python train.py --model="image VAE" --dataset="simulated grey scan slices of phantoms with and without marks" --train_examples=245000 --image_size=48 --crop_scale_min=0.8 --horizontal_flip=false --translate=0.12 --bottleneck="kl" --downsampling_factor=4 --encoder_arch="vgg" --encoder_norm="batchnorm" --encoder_activation="silu" --encoder_depths=[5, 5, 5] --encoder_kernel_size=3 --encoder_stem="deep" --encoder_widths=[64, 112, 192] --encoder_downsampling="max" --loss="mse" --latent_channels=8 --decoder_norm="batchnorm" --decoder_activation="leaky_relu" --decoder_widths=[64, 128, 256] --decoder_blocks_per_level=1 --decoder_block="basic" --decoder_attention=false --decoder_upsampling="transposed_conv" --kl_weight=0.01 --init="torch_default" --residual_init="none" --optimizer="soap" --beta2=0.99 --lr=0.0015 --beta1=0.9 --shampoo_beta=0.99 --eps=1e-08 --precondition_frequency=32 --max_precond_dim=1024 --merge_dims=false --one_sided=true --adamw_lr_other_params=0.00092 --grad_clip=1.0 --ema_decay=0.995 --steps=14600 --batch_size=256 --epochs=15.3 --lr_schedule="linear" --final_lr_fraction=0.01 --warmup_steps=2920 --weight_decay=0.1 --adamw_weight_decay_other_params=0
Rows from block 10 of the encoder, named by matrix and row number. Each number is 500 + 25 x the weight over its row's rms, rounded and kept within 0 to 999. All counts start at 0. Numbers have three digits each. After the name is the row's rms in percent of the matrix's.
# conv: 3x3 conv (encoder.blocks.10.conv.weight, 192x112x3x3), inputs 30-35, a 3x3 kernel for each
conv.39 100:505491532495513497481501505466442461457481481525494536459505483505512567534505522514482520466521477497469494463528487481416515513480478530486483497509450512467484
conv.40 084:483491495519513506488550518510519474495483485468490517468476511443450478483500467459526504513512492525494549507465467501543492516488524488515508472468495505497511
conv.41 095:516470454488499522476516503476505493484469471479472479513535510462525487502496543516534496479568487450466498490526525482542517534537507498504482562515474523535478
conv.42 112:494502502496499503493486502500522485525479499480475507492491491506512477507464505526454531482519506545510497478469442473484510437484521487502473497481481523506485
conv.43 096:514498514495483507503497482485491508513487493485474479491483522528503521487472470474509507546444494507485537515493499531468490505569486482505491486521511524520455
conv.44 097:507460485508499504488490514509503486519490520522500480501488527476463510504495503469523508493536520463446486518526492472505478486479493476462476480528424492500470
conv.45 109:530498496501482492494477514477513459520506530484491506517488499483502521493506492462537507485549525488522407484494477468519511485530514481490511500496485544528497
conv.46 106:520525495567515462504530500548500520511502523524493493496430507522492486524503482523496546542506467497468559516486486496497518503444475503486477514488477533515476
conv.47 100:494508479499524530476474502497492504487499453491474432487534515482464498517488468498561487479458537490440477512490484506639455537479502487445514486545499468530501
conv.48 085:508493482471513498481560493483496492513502509545491533498486539501504495472510540509501497453470498483451546521454536514444503453476507484520502505501459486478526
conv.49 093:496498529479506494534534500487464515474571509493522493503460505475444490484468496496496506484508497514513494518524504556510522509460548500487510537525556505520518
conv.50 104:507515512508475479526502512488467483513528548497484478516502510518530511516471498501495497483525481508506527508457511484475504488454503493495450465438464435520492
conv.51 117:495501492499558503465484473493508475481460439523482491511473487468408503513520512474480496477419534478466505500498497508570442529500496463493521518473491476517513
conv.52 088:463466499488512493495458440466501482528466481521516514497444497491485479502468515487486529476487501506479543529476505544492513530559509463531478481472487469490502
conv.53 080:470472520509537507505513516534555469511530506510447480512477485507470480503486483467475498532472525512470455500486501542509516502463536537466477497468502489510483
conv.54 103:510475516510502484452451503497511517518467499510480482498481531497431477493470503524503497445501516468395533460539535495486509495485512500499522488486482468463463
conv.55 106:458538481483501513529483488495564512490497479506497520478496487549445508456506518499505507495509483527509503469574527531529488526498516469486475465496471480523497
conv.56 110:529475501512511509536511483468502506514480493497525533498517517473502541481508474502569469499521454473495496503502536523483495515524508506516509503491514525558511
conv.57 096:526498520480529532504468476508474488489502474506494525503495526538511528501526570534453482469513501503469486480494533505462518491515473472513498486498467475524489
conv.58 119:456447491487487492518557508481477478513491494538508483506484497505477481508529534480542517495487459525491524498501526487379495490495503486453429466511473495493486
conv.59 103:484494495514490531490497470484524492487482457492499491498506503493511516533495546497466509488467518503472494495522443499547435491469480495479476488496505500466484
conv.60 096:487476470470463540500462521525528533514508478488474521480527498468482491490513540479502534485484541497509507458501514478495515494467504525513485475486473470503473
conv.61 086:525526526618465482484474436526491468520508511480544520487529500483555536488494433514564513507533446502461495511477476489507474543521509502480495449504516448528499
conv.62 092:521511503512523473477503513466444477450539527489472487504507509510523476530494518505482510547500483476530491502532469464608498511452492495495508501461509482515494
conv.63 096:508475504488472496516476524518496515490459523477502472489497501505476512502514519515509507435490535468510474504487529537558500483504482456488491526528433525516468
conv.64 111:519473484454503466502461452504513452523489492485512493502493503505503523513509529452462456494491550516462559476461534491466526526508502486510487514486546492459540
conv.65 103:499459499531501492491490477475495533489454510477524469524513497504424534505493520495526519499448501553471547483501562495551450506556491511474524527483491519483516
conv.66 104:481459518550492510508465509496483481491473531510514481498539461524457514537475477517509528508449536484515488505487488499436479515495497458497468490520499540490505
conv.67 095:457488495519474486515500471481497477485485486522487506490482500515518484524456514508446497488452469527476494478469498521448507497511502465496521473529511518498516
conv.68 090:540460508471465436483485504486504493505490470493488482475484504504532451492504508511547524471493480511496465517584489505542508502536482485489486483487485487552448
conv.69 110:508507501541524537514484488529491505449489481507538503532515506502496537527492517511480479509536518519464494467513517486538471492488489493504494512501469524473498
conv.70 100:496483505505470503534545474553506515467520496524520539482445474495500493455472487509480505500476507504519484529482537516500449522537497479510490477502493476484500
conv.71 074:501478506502518530525561452533453536523559511456491490477488544496490498457496506474501521480489499505461493497514487538515489504486516487480484474482479497492488
conv.72 109:525491496474499466491491505502506497502516523490520513480533520516456528500512503509501515489549463504481494498508506499512564497526482477483513468523553469487494
conv.73 095:492523508492489485465513507468484505501478469494518498508471507512470454485507542503420548479472489481435458473453519569398514517466511490499494487471527527512496
conv.74 127:451544474505528535510529435487455493473485497522505533503477499462457464458538485491491519468443517500480492501529493478415507523482494475510490483514529500491538
conv.75 106:455515504474462520547460470503463482488500510481507489504529483498519499501524511510469473495537452494487487495490496519511476543545482530515461478527512468538506
conv.76 100:498495495537456471492505484496479534498519502505494514539522543483547527519542540491487525467482533458471510536485467487503467514515482483505510467455500543482466
conv.77 127:543502519490459502522513529499509497501509486526470509496478483506421519493473486482486511462560495508526497489510557483538516487511531517513501482479479435490481
conv.78 103:483497507457482565452483513515517492497522462508509509477486477515456465527450531506479505453468532492480542477557509475507480488528485508478459511476482511512520
conv.79 099:458534494456473518463491485474486492506478524484511551506516491474499506519538520482487483493539438535465499457489470492420518504514518491518513516513487493446475
conv.80 071:498467500488519532483525504503510497488449455499468500479454506506533463509505561500497481496478458479478470489518490506477526500499505498528506506527494491468502
conv.81 125:483478493515513446510502499503490479517511477524507481527462474463443449470470460497535515512450495516496526545524519510560533519485488471455474534459494496526524
conv.82 098:460526449501502479477501497518503484487531468486486488477476463451485451497502521472510540519485505489485486501549489497550523487498483483505481511497501515551462
conv.83 112:510526523522477501534514518489491483486514493494518498502478473506488456524461485495474512498427449504518532493490509453445515479524484482491517464506500475489497
conv.84 098:494549480486486506485518451505480498512449435531524509522504465529461498496494495506485499513415450521512467500493483491465431505495516489521534506520467474441475
conv.85 094:478548499539492509496487519509512512567520511483480491465483577485495480488515493487524497485497510456475479478492521498445493556481525481522507510453511483482490
conv.86 129:519497511539487479501506491488450497540498482522501465499499515510497471496491490494514514455501502493464534526474516517445505490503533475484450431532510511478482
conv.87 115:481495486482489500536516487492488518498516466495459445505485491514481499526486475505525492468468455490539477489543476486561528498471540536519491528497495544525455
conv.88 100:508507494475479515515548532493501534489536545511458465481464464528551453483531508528535507539545520519551535497472478543554507488469543494479494460482529491495504
conv.89 087:490507523459467493487501482486485466533496534513462538498450444507473531497519445494474513425480484489457491482490493509496489527515512504492511509476499515521530
conv.90 091:501512455503537510535496523490503514505503448524513516533507467502425474528460550485505487523452473494537495515526491509596442482505499515497508534497492505504467
conv.91 090:495527495517541484492491498496483517516465482453539468554503467494476488483542490507488476564527524526532520522517482495567551475483520508497499528471496488492509
conv.92 103:482519493486493490482531486518511494471476470541471499496494518467457473527507525535491521514513534492522503488498541514458508517509462483493523467510495475493482
conv.93 102:484523539557490485497414467499537494536487485508503568493532482481483500506474486501503520525508509520500489477457481458552479480496485479459502477504520490499532
conv.94 089:520496502500478495492535514472514487527545452518540499471539484476495485499481477493509511514515496496477511495507512514462518503465505485496475475474464459454489
conv.95 083:496496497574473511502537546477502482517532482526523439498503482537498455499484477496499495509461492472489483506485522520489505474470480489484496510516498463472498
conv.96 085:526487516472496506521511475517490526503481454503542454516492504553475524520554532505510470497476541461519520495490455487457498485506494507514492471505477509508513
conv.97 141:492496485486478505481481496489507475479517457487489494518501496521502449484469527484515532464491510523464514476499542520523494537488483478484492497493490542502493
conv.98 091:494489493490533479503491503472487485513504472471533475491494465467518502523510495484482501489463488505492510540477501548438485539499518513506513548507496498460482
conv.99 102:537524514525481481478497418501500447523493481487535492508493493505450489502473499504551501484453470500518495491439509470461462495510506502516520478468487457511517
conv.100 107:484493465501508487493474520529477492506511481518476548483538514449558512503520513452474478480495481514540554485538508529529448495523481526486513477485515447476488
conv.101 102:504485476510531491465486532518493475489495488480487476477540510502495459507472510487496455574436555504451505459526511507518490454518479452491482486482447505515534
conv.102 102:495470503465514541517509538531484500530546494505489505519482504513476509506445516545492520511476553487531498486495515487590515476496521516453482523462489525509511
conv.103 096:510500449511467497520576526490504506495468527504496485482503462539481460547490505471501474502482487458487484505488482500509472480511493496487508512503519544459497
conv.104 109:492481525495471490489456500496513480467519480486512470476440483495494530520509546468462475516462491504490485509524506573500565501535504480451472541470508489495503
conv.105 097:524490519488488515506523484529523536463497531497490481502479500464443469488523474527454502490516496492466512502496508538500514526508493537491498514477518484454503
conv.106 101:515448502494484482524449529506505493464510482524519512485467501475419460525518483517510525470506528467466485554502500506520561541539538497523495487481528505479489
conv.107 116:517462504521491477522498512508502524492523532507461493525505525517505505486475466509474484509550463476471553486509544478486517498497507468547518477523533508472522
conv.108 089:543476506531516470525461511521486491501527470493511466506497478474489529511547517531473475522571480464513509505533483513497524493470464504483462463443472538495499
conv.109 080:488511509527473467509453531536557543504521544507504476450502493481521483471486510480547500532528487479475491489493468461512521535492495501493497493496518517547457
conv.110 112:503481485477484498480496496538507508496479504502496520508481508522515523512513502512492479454560500521492487508495503495482485511532500526511519505464518495477492
conv.111 097:525513487516522498508480526490503448523475493502509502507516511506470533467556498498536508485495545439452507504511466502520503508501484462492487482512474475501531
conv.112 104:485468522495484480530491488481487490497501474486497517504500521496476496525489504455486526522442556494524457553442484533470533517503504498506484475506492518509541
conv.113 097:472451499468514500491472490479454477510497512518536529525526506494450501483491498487503501500577477474475509452511491507471521493477503495462490521466500479478441
conv.114 095:507508505488499509461492505498502508478528526488501502501507523511488535498471515482456433478422542504509485497504492499507500494510497472501529502467448502487475
conv.115 090:490474506513481506500429516523508524475452452521504517518480505526496469458477502519487531447451464488498465509481479546448489525540518494480482533476444473493498
conv.116 099:466465473509484418479489498495480490480527529491493434491486468486468438513502510524508478487489477515499506493506518482547549486490510492513515506488486491554499
conv.117 097:509506507494471505541506499513467489503486441501501518529541500510486451498464484494455533483427488539521493466457510512436538508500513513492512510482557476526524
conv.118 077:508454482515511497471512524533540505497541453484477473496461456475485451518486529506530494516496472496503488471464480503461537495505509499496472498485475492520506
conv.119 094:483540483487477504492451522499501469485486428499506466473523488494473441516497472444482482510476520495507460506500493468497547498486502477498513480521501489535517
conv.120 090:510530494493525460501518509468505524497492517487450473494496505523471478474480478453513510480432502475492469514496493501528497507520504498504475510497507478452522
conv.121 090:500472475480496497516500504486461468482512505508475455474504507495544541460493490485589468472515523518520467495484489540538504513491510455456505465528490497474465
conv.122 100:489509477469520456488502491522464477513495475509521533508453501507528528495510509492471500460454445508495548492507495515477531473488528519532476482432472502498501
conv.123 074:534503519531482514452524511501535502468460530492509511506504495467461510507491457520465502514508489500497511512505509481490519458492503475493470478516484463485444
conv.124 100:528482534511522493479542507488489477538479488500497517504525499474523480523533514507513455485521525492564498494512457496503446503522524506513510505503504523513506
conv.125 086:525507508519505469518536522490521548481491443491508458440499480526482483499531480485473508520477486477428500513517483497507500478481505472481504496508498501486499
conv.126 117:515530520496478480553475495498486483486509491521503479478489473493456523483489462507513486458503428506477506526513531516393488518485488515446514516561510511503519
conv.127 094:541516542510490474510519507481517500550504495470511483499536474500464552520531544483461494481550490479489479573495477500517525487459536552485480467472496514478502
conv.128 093:516497517544517551527484514512505501494505498509489484512523444497509469525462498473465446534483505512505516487496481493557494512481494515499489455487538454514503
conv.129 092:492527492521486532533505471482482506486474506533469453509476479465499492495505493476466469536524475466490472508487527538521540514536486475454436472489493473479488
conv.130 108:541488497496493508492512450511497512508493510518487473501480470474427477510441477493499505460441532504495511492493525516533490523494442508468515502534502467520494
conv.131 108:544486500490488449471486521478499501491474508524470503516503498535525543496527536515470502449504531478469508518497506454461513539451480499470510551490501486504503
conv.132 078:533493544538534505499494484494556537498534524452460461472502457475497447482480545459476521505483470480473478498481509549500520507480507474496497493507508485533499
conv.133 096:502518490506499489480461522507526458521526523502503496466506508479544517490548495511504493526450541488482507507495497470536508475462491487512481465482475496460492
conv.134 107:492506498518517523528492454477460504514520474502501499466548515487543481493492503491531517490481519500519531507460492509501549515570518483506545477494514501447514
conv.135 102:521520516478495477462513508488488501514507487504476537484448506456486494471525506521475505482497503489517527511527477458433503480513473536525504518524498463495476
conv.136 084:503537493515457475504480495521517490520482512525545507493531478490474478503515497473509490490493542471511503521485486492494474472514498492549507502473501523507476
conv.137 098:493469497497468498496466477515514502510492492537516506510464524445458517493523482506480472492576519470484470518518493529492545506543503507493482498478537437517490
conv.138 103:535481494492493494509478512490503502474545458494497492493557429496443467537502480454435479491505535489520478456499532435466496493482507480489527471505476524508493